A small model that answers yes/no questions on an image's attributes, trained from scratch.
Model: 64-pixel images, encoder arch convnext, encoder norm layernorm.
Training: soap at rate 0.0025, batches of 64.
Data: trained on histories of elementary cellular automata, time running down, 295000 training examples.
Rows from block 2 of the fusion encoder, named by matrix and row number. Rows with one number belong to one attention dimension. Each number is 50 + 15 x the weight over its row's rms, rounded and kept within 0 to 99. All counts start at 0. After the name is the row's rms in percent of the matrix's.
# v: attention value (fusion_encoder.blocks.2.attn.v.weight, 192x192), inputs 0-63
# proj: attention output (fusion_encoder.blocks.2.attn.proj.weight, 192x192, transposed), outputs 0-63
v.2 095:55 30 63 63 70 47 83 41 99 33 57 39 58 25 58 57 57 80 37 33 41 52 64 32 36 53 56 58 85 59 34 58 52 46 33 45 66 32 65 48 85 59 48 48 43 60 56 35 85 76 69 56 51 66 47 64 41 57 17 60 43 57 40 49
v.3 121:44 26 42 76 36 65 68 29 66 23 42 58 44 31 48 45 25 51 24 63 47 65 42 47 69 34 32 67 53 56 55 92 58 59 59 56 42 36 46 68 72 56 60 58 42 99 48 52 38 46 38 65 40 52 53 29 78 37 68 68 49 50 49 37
v.4 095:29 45 52 37 65 52 71 43 46 15 23 51 63 35 46 70 37 14 61 42 68 50 46 64 52 75 48 62 58 29 37 47 66 38 44 48 47 48 35 60 55 46 27 67 32 58 41 48 58 68 59 54 45 38 51 45 80 40 73 58 51 60 55 28
v.5 095:59 32 60 70 28 62 80 44 40 40 49 09 67 49 57 55 65 67 50 59 41 34 52 41 48 44 44 43 05 54 66 39 48 33 46 59 14 48 48 63 49 41 51 42 68 48 42 63 67 72 45 62 62 48 72 46 33 37 35 39 43 63 27 70
v.6 112:54 39 48 46 53 50 15 61 17 54 26 27 41 57 41 23 66 58 47 46 29 82 58 28 57 44 44 41 31 40 57 53 74 66 71 62 63 79 30 17 37 74 45 63 22 43 38 56 43 25 65 36 49 25 51 35 39 41 19 46 57 59 53 56
v.7 095:57 36 37 69 26 75 44 36 42 61 54 57 36 65 56 58 43 68 55 49 24 74 42 61 43 33 55 60 20 45 27 49 63 35 80 58 51 31 58 42 91 55 35 33 56 54 31 50 58 41 36 34 29 33 40 36 45 55 22 75 75 53 27 80
v.8 083:56 35 61 74 70 69 54 19 40 67 38 56 53 43 71 51 56 78 49 43 50 38 36 72 49 36 41 52 53 12 40 33 48 30 25 47 99 41 56 61 47 65 39 51 56 55 53 26 60 47 65 08 57 38 64 59 43 32 60 41 20 55 50 48
v.9 091:59 48 65 70 55 50 68 18 58 72 23 29 11 56 44 51 45 44 35 74 34 49 58 50 34 63 58 41 39 57 69 36 67 44 33 14 33 58 52 58 41 56 36 60 41 35 47 69 40 26 54 71 47 24 74 39 48 49 47 53 46 24 39 62
v.10 088:64 40 51 94 42 20 17 55 43 69 75 59 40 50 53 43 54 56 37 70 44 41 48 43 72 57 39 49 74 38 35 53 79 27 51 65 49 46 54 64 63 44 45 67 36 75 34 36 44 61 42 51 41 44 35 62 37 31 43 75 44 39 58 49
v.11 101:49 61 35 47 42 38 48 59 38 33 58 74 58 56 42 45 96 39 38 43 46 58 36 64 70 35 63 43 51 34 71 25 66 55 44 42 45 66 77 62 25 52 53 55 69 53 60 41 48 43 62 24 29 48 40 37 38 78 55 41 58 55 37 64
v.12 091:51 44 61 66 48 66 74 57 38 42 57 40 72 48 29 45 61 78 46 26 48 76 52 53 46 58 19 53 45 56 67 85 72 35 47 34 66 57 37 57 60 44 50 78 31 42 51 62 50 41 55 29 51 30 62 45 52 61 86 60 36 47 58 33
v.13 114:50 26 39 50 44 52 64 44 88 66 52 58 31 36 77 54 54 79 19 35 46 66 45 50 63 51 51 56 40 51 51 86 36 48 20 52 45 53 53 46 39 52 36 55 51 52 42 40 67 50 24 52 30 50 41 47 36 49 69 70 38 22 74 72
v.14 084:38 44 56 70 48 39 79 82 40 76 27 80 72 50 34 40 70 43 38 49 65 46 42 61 55 41 33 35 33 42 57 49 36 45 41 50 64 50 25 72 39 55 48 56 60 52 76 61 61 34 71 47 68 59 44 86 53 41 38 83 57 75 29 46
v.15 093:39 54 69 43 54 92 42 53 56 75 53 66 45 31 34 60 58 65 42 42 65 57 40 29 73 57 29 48 58 53 61 58 82 59 30 28 35 76 49 63 48 26 64 54 76 53 51 56 53 57 46 44 48 58 39 53 49 31 45 50 61 80 31 51
v.16 132:63 73 75 25 57 53 36 54 57 57 60 47 64 60 44 21 58 63 67 48 53 55 22 54 12 46 61 52 33 54 45 28 40 62 29 58 53 65 56 67 21 59 58 47 44 33 43 66 55 24 58 45 33 25 46 49 62 64 36 21 60 62 56 50
v.17 110:48 66 62 63 41 67 26 56 42 78 31 45 41 35 37 26 45 71 40 31 39 81 67 71 75 79 43 57 56 45 52 54 51 46 54 50 51 64 00 36 33 46 61 64 74 44 41 45 44 31 24 29 34 51 40 30 43 48 67 53 65 35 55 48
v.18 095:41 43 64 58 50 54 39 73 46 42 69 46 75 41 34 56 62 58 56 43 34 51 44 40 40 51 47 38 65 44 37 21 33 61 59 49 64 57 45 38 65 76 46 40 25 43 69 34 72 52 45 57 52 46 40 39 54 70 50 14 44 42 46 40
v.19 105:43 31 50 50 54 59 62 43 54 60 10 63 44 40 40 42 44 55 37 69 21 58 26 31 64 69 63 43 94 91 40 57 57 30 33 58 56 35 77 50 55 62 54 38 51 80 52 38 41 51 82 49 55 60 38 49 35 47 68 53 67 58 24 66
v.20 097:25 82 52 54 48 73 29 83 20 47 64 26 20 54 26 63 78 53 64 30 49 47 24 50 55 75 56 63 43 66 55 27 42 40 61 71 42 49 50 45 50 55 53 69 52 26 68 39 53 24 60 40 46 49 74 46 37 61 00 36 26 58 61 48
v.21 103:61 49 49 52 42 85 51 72 59 41 47 77 91 57 38 55 57 68 32 65 74 22 37 41 59 47 83 30 57 49 32 46 40 30 37 26 34 48 61 78 10 35 60 51 22 59 64 48 33 55 63 51 42 49 68 45 27 63 94 56 26 69 47 24
v.22 098:64 45 31 57 61 81 66 37 70 42 50 68 35 50 59 50 40 49 47 74 38 51 24 51 42 47 49 64 57 54 55 58 26 61 65 74 60 48 54 92 61 42 61 48 66 53 11 63 07 66 49 71 55 67 55 62 43 32 73 66 40 60 36 60
v.23 102:53 49 41 42 52 55 64 38 23 39 42 45 43 66 48 60 25 57 48 44 39 76 61 78 39 56 40 58 36 68 49 67 80 45 50 68 50 68 45 67 44 41 56 48 39 68 62 44 60 36 34 55 39 56 67 70 32 41 31 41 48 26 38 43
v.24 100:57 39 76 57 61 66 76 20 58 38 62 60 58 43 44 43 33 48 43 68 67 59 36 43 77 75 48 35 68 63 25 42 51 32 77 58 30 19 34 64 40 54 36 46 34 50 40 44 35 49 39 71 40 66 43 64 63 35 32 66 40 62 60 51
v.25 107:43 52 49 33 59 50 53 38 60 45 63 46 67 47 68 62 69 48 68 63 18 64 71 45 52 51 56 63 41 31 31 32 56 40 43 16 75 59 44 26 53 68 33 47 46 54 47 48 82 50 59 75 57 57 41 38 62 56 63 43 49 51 56 47
v.26 097:75 48 53 23 35 39 53 53 44 37 53 93 60 54 62 51 25 62 38 42 59 54 54 53 74 33 67 77 54 50 54 54 52 18 43 40 42 74 50 62 65 57 62 42 68 36 35 31 48 66 56 69 61 76 41 55 62 42 41 34 23 40 58 49
proj.2 102:61 28 69 67 78 62 61 51 28 47 46 26 25 45 59 76 36 32 28 62 76 60 58 42 63 44 55 65 61 47 49 33 44 74 48 51 61 40 39 68 20 76 76 79 50 26 20 30 61 41 35 56 30 47 31 79 45 60 41 50 43 55 49 36
proj.3 112:57 41 49 57 54 54 38 71 40 70 38 53 39 69 34 48 42 27 64 77 48 61 54 26 74 54 54 66 52 41 24 57 46 60 45 48 52 61 16 50 33 68 51 65 44 55 19 37 44 56 33 39 67 45 36 68 51 58 51 58 66 69 17 32
proj.4 096:40 45 67 60 55 49 17 68 27 68 61 43 19 40 46 51 49 65 49 66 42 64 45 25 77 73 38 49 28 49 45 42 64 39 47 50 24 66 00 60 43 61 44 49 44 64 48 45 32 48 48 39 61 49 30 75 57 63 56 44 48 76 18 43
proj.5 095:32 51 43 45 75 72 72 38 71 54 53 69 66 60 54 66 42 43 25 43 50 40 55 49 51 25 57 43 67 66 55 56 20 56 46 69 77 50 72 45 37 62 53 75 44 31 53 50 58 01 73 42 22 39 46 35 55 27 49 60 45 37 76 59
proj.6 111:61 68 44 40 35 34 72 74 69 46 41 52 70 54 17 38 53 57 62 23 44 33 27 58 45 71 81 38 63 38 47 74 21 34 50 49 60 61 38 34 54 18 35 43 39 40 66 48 65 53 20 60 49 60 66 28 47 55 34 31 43 16 60 37
proj.7 094:46 27 51 36 46 39 65 20 43 19 51 47 64 64 69 58 20 55 70 77 68 47 74 45 33 30 42 72 63 38 59 49 52 64 56 33 44 39 57 67 33 64 62 67 49 41 61 43 58 58 32 67 25 65 45 50 56 34 34 60 58 46 35 35
proj.8 093:40 27 57 49 57 56 25 62 24 52 26 43 32 49 54 54 32 46 65 81 41 62 69 37 85 49 56 43 67 30 63 28 57 77 51 57 46 39 50 37 31 69 49 78 35 40 16 45 50 53 15 74 25 50 36 71 40 72 33 38 34 49 39 51
proj.9 098:45 83 50 53 36 36 26 55 66 66 61 56 99 42 42 71 58 46 53 41 55 56 28 49 27 39 15 67 54 64 49 72 27 35 62 35 36 77 56 64 32 34 58 35 31 45 81 44 50 48 65 58 66 60 25 39 61 44 51 63 47 64 48 62
proj.10 093:51 48 44 26 56 83 53 22 36 51 32 75 44 57 24 68 58 39 44 61 43 77 60 19 68 33 57 31 31 59 62 33 23 58 39 54 80 55 45 33 53 74 61 84 54 34 43 59 41 52 74 64 53 36 43 64 43 52 49 50 52 38 58 38
proj.11 102:34 49 55 44 65 72 50 53 67 66 11 30 35 51 73 56 39 47 47 31 59 30 59 53 37 67 41 25 59 51 45 48 44 59 41 57 60 37 64 51 64 48 41 46 33 33 76 53 43 23 59 46 65 66 64 48 50 49 40 60 41 50 99 62
proj.12 094:41 86 48 35 40 34 45 68 54 75 49 55 58 42 29 54 65 18 48 60 26 50 29 36 56 68 75 53 23 33 27 55 39 39 51 42 54 67 34 37 44 41 30 52 39 54 46 30 50 63 38 30 68 55 41 38 47 52 63 18 52 40 25 29
proj.13 106:46 17 61 69 70 55 31 51 26 52 47 45 27 65 59 41 29 58 60 65 43 57 53 42 44 55 44 75 48 40 34 39 50 54 53 43 42 61 51 38 50 51 66 53 48 41 50 47 25 55 51 47 61 52 36 71 49 64 66 69 52 99 44 39
proj.14 086:57 46 16 45 39 32 26 48 48 53 56 55 52 38 63 74 51 29 91 95 40 49 60 57 70 59 43 51 55 54 41 52 73 57 42 48 37 41 47 24 48 48 55 36 38 56 20 47 45 76 53 56 25 50 39 36 54 55 26 43 30 24 36 50
proj.15 099:42 59 42 26 50 35 61 81 78 69 31 29 21 36 64 85 74 43 55 21 51 34 26 29 51 72 59 36 49 51 44 50 45 50 60 51 47 64 37 50 55 49 35 53 26 49 60 29 51 57 54 26 70 25 38 64 48 68 60 37 38 32 74 50
proj.16 118:45 85 41 38 43 37 61 51 69 50 42 49 64 39 50 46 70 48 36 14 51 42 42 70 30 61 67 24 42 61 75 59 49 39 49 70 36 52 67 44 50 25 23 44 59 53 73 61 48 36 66 44 45 53 55 24 46 43 67 49 43 33 82 63
proj.17 100:47 49 51 22 46 50 49 75 57 70 25 41 49 66 28 48 57 39 66 59 45 52 51 27 53 76 74 61 56 34 32 61 41 36 56 62 54 63 22 31 61 43 22 66 50 71 34 50 31 66 29 48 55 41 41 48 49 53 40 41 61 58 37 29
proj.18 099:76 29 50 62 71 66 68 23 48 28 64 63 66 42 59 28 40 92 47 51 40 40 57 61 35 38 58 43 48 66 59 43 42 46 49 45 62 55 78 46 57 43 66 44 70 29 52 57 62 23 44 54 23 49 77 55 49 24 49 70 56 67 56 41
proj.19 108:50 49 57 43 57 50 67 41 39 64 34 44 45 76 64 30 60 44 55 70 67 53 53 35 70 49 47 69 48 47 69 39 68 70 34 57 74 20 55 54 37 74 59 85 47 34 39 52 77 67 24 42 44 48 50 67 47 67 41 48 32 39 47 44
proj.20 101:65 47 34 45 52 31 68 47 45 57 56 81 71 58 15 44 63 51 73 62 39 53 41 34 73 32 66 60 55 53 36 75 17 49 34 51 45 71 23 52 38 23 55 65 26 42 42 44 75 76 31 31 57 50 55 27 64 25 57 62 64 26 22 44
proj.21 101:54 63 43 33 62 45 81 45 66 80 26 39 58 53 38 49 77 17 55 38 37 40 32 42 67 64 79 36 43 50 54 33 40 51 51 96 64 38 41 53 50 55 34 64 39 76 29 53 57 46 39 29 41 50 57 55 45 57 72 39 69 24 65 34
proj.22 104:45 35 26 36 54 44 33 48 48 38 24 35 35 72 55 56 41 11 71 59 62 50 77 70 52 37 42 62 54 37 63 43 73 33 48 61 42 40 50 50 37 66 45 63 67 63 45 65 42 33 24 53 12 66 34 51 57 59 42 61 63 32 44 30
proj.23 099:57 33 62 38 43 46 56 64 50 50 55 52 35 46 36 54 36 38 67 46 60 70 18 41 60 79 48 80 62 51 43 53 39 65 71 32 57 75 18 58 52 56 67 27 51 44 45 65 70 79 11 63 74 66 35 75 50 50 46 74 48 45 12 28
proj.24 098:83 51 58 60 50 34 51 72 30 67 37 30 44 45 49 52 50 40 58 87 66 73 50 19 64 50 30 66 56 38 39 70 44 48 57 45 42 64 21 55 31 42 58 66 51 59 30 51 68 58 23 49 71 63 58 81 46 53 41 58 62 45 26 28
proj.25 108:53 51 55 84 31 43 28 43 28 38 47 45 58 65 57 18 39 83 51 47 63 39 30 71 24 35 37 41 45 58 56 52 73 47 69 37 45 25 69 41 72 42 51 29 40 61 66 48 33 57 38 53 32 56 53 43 40 43 37 59 41 66 29 68
proj.26 094:53 61 38 36 40 69 51 24 70 39 31 45 41 55 45 51 66 43 04 20 54 48 76 51 25 50 45 32 23 60 59 17 61 45 66 69 56 54 85 57 45 71 60 77 56 56 52 73 26 21 73 42 44 51 64 51 18 44 59 43 42 67 79 51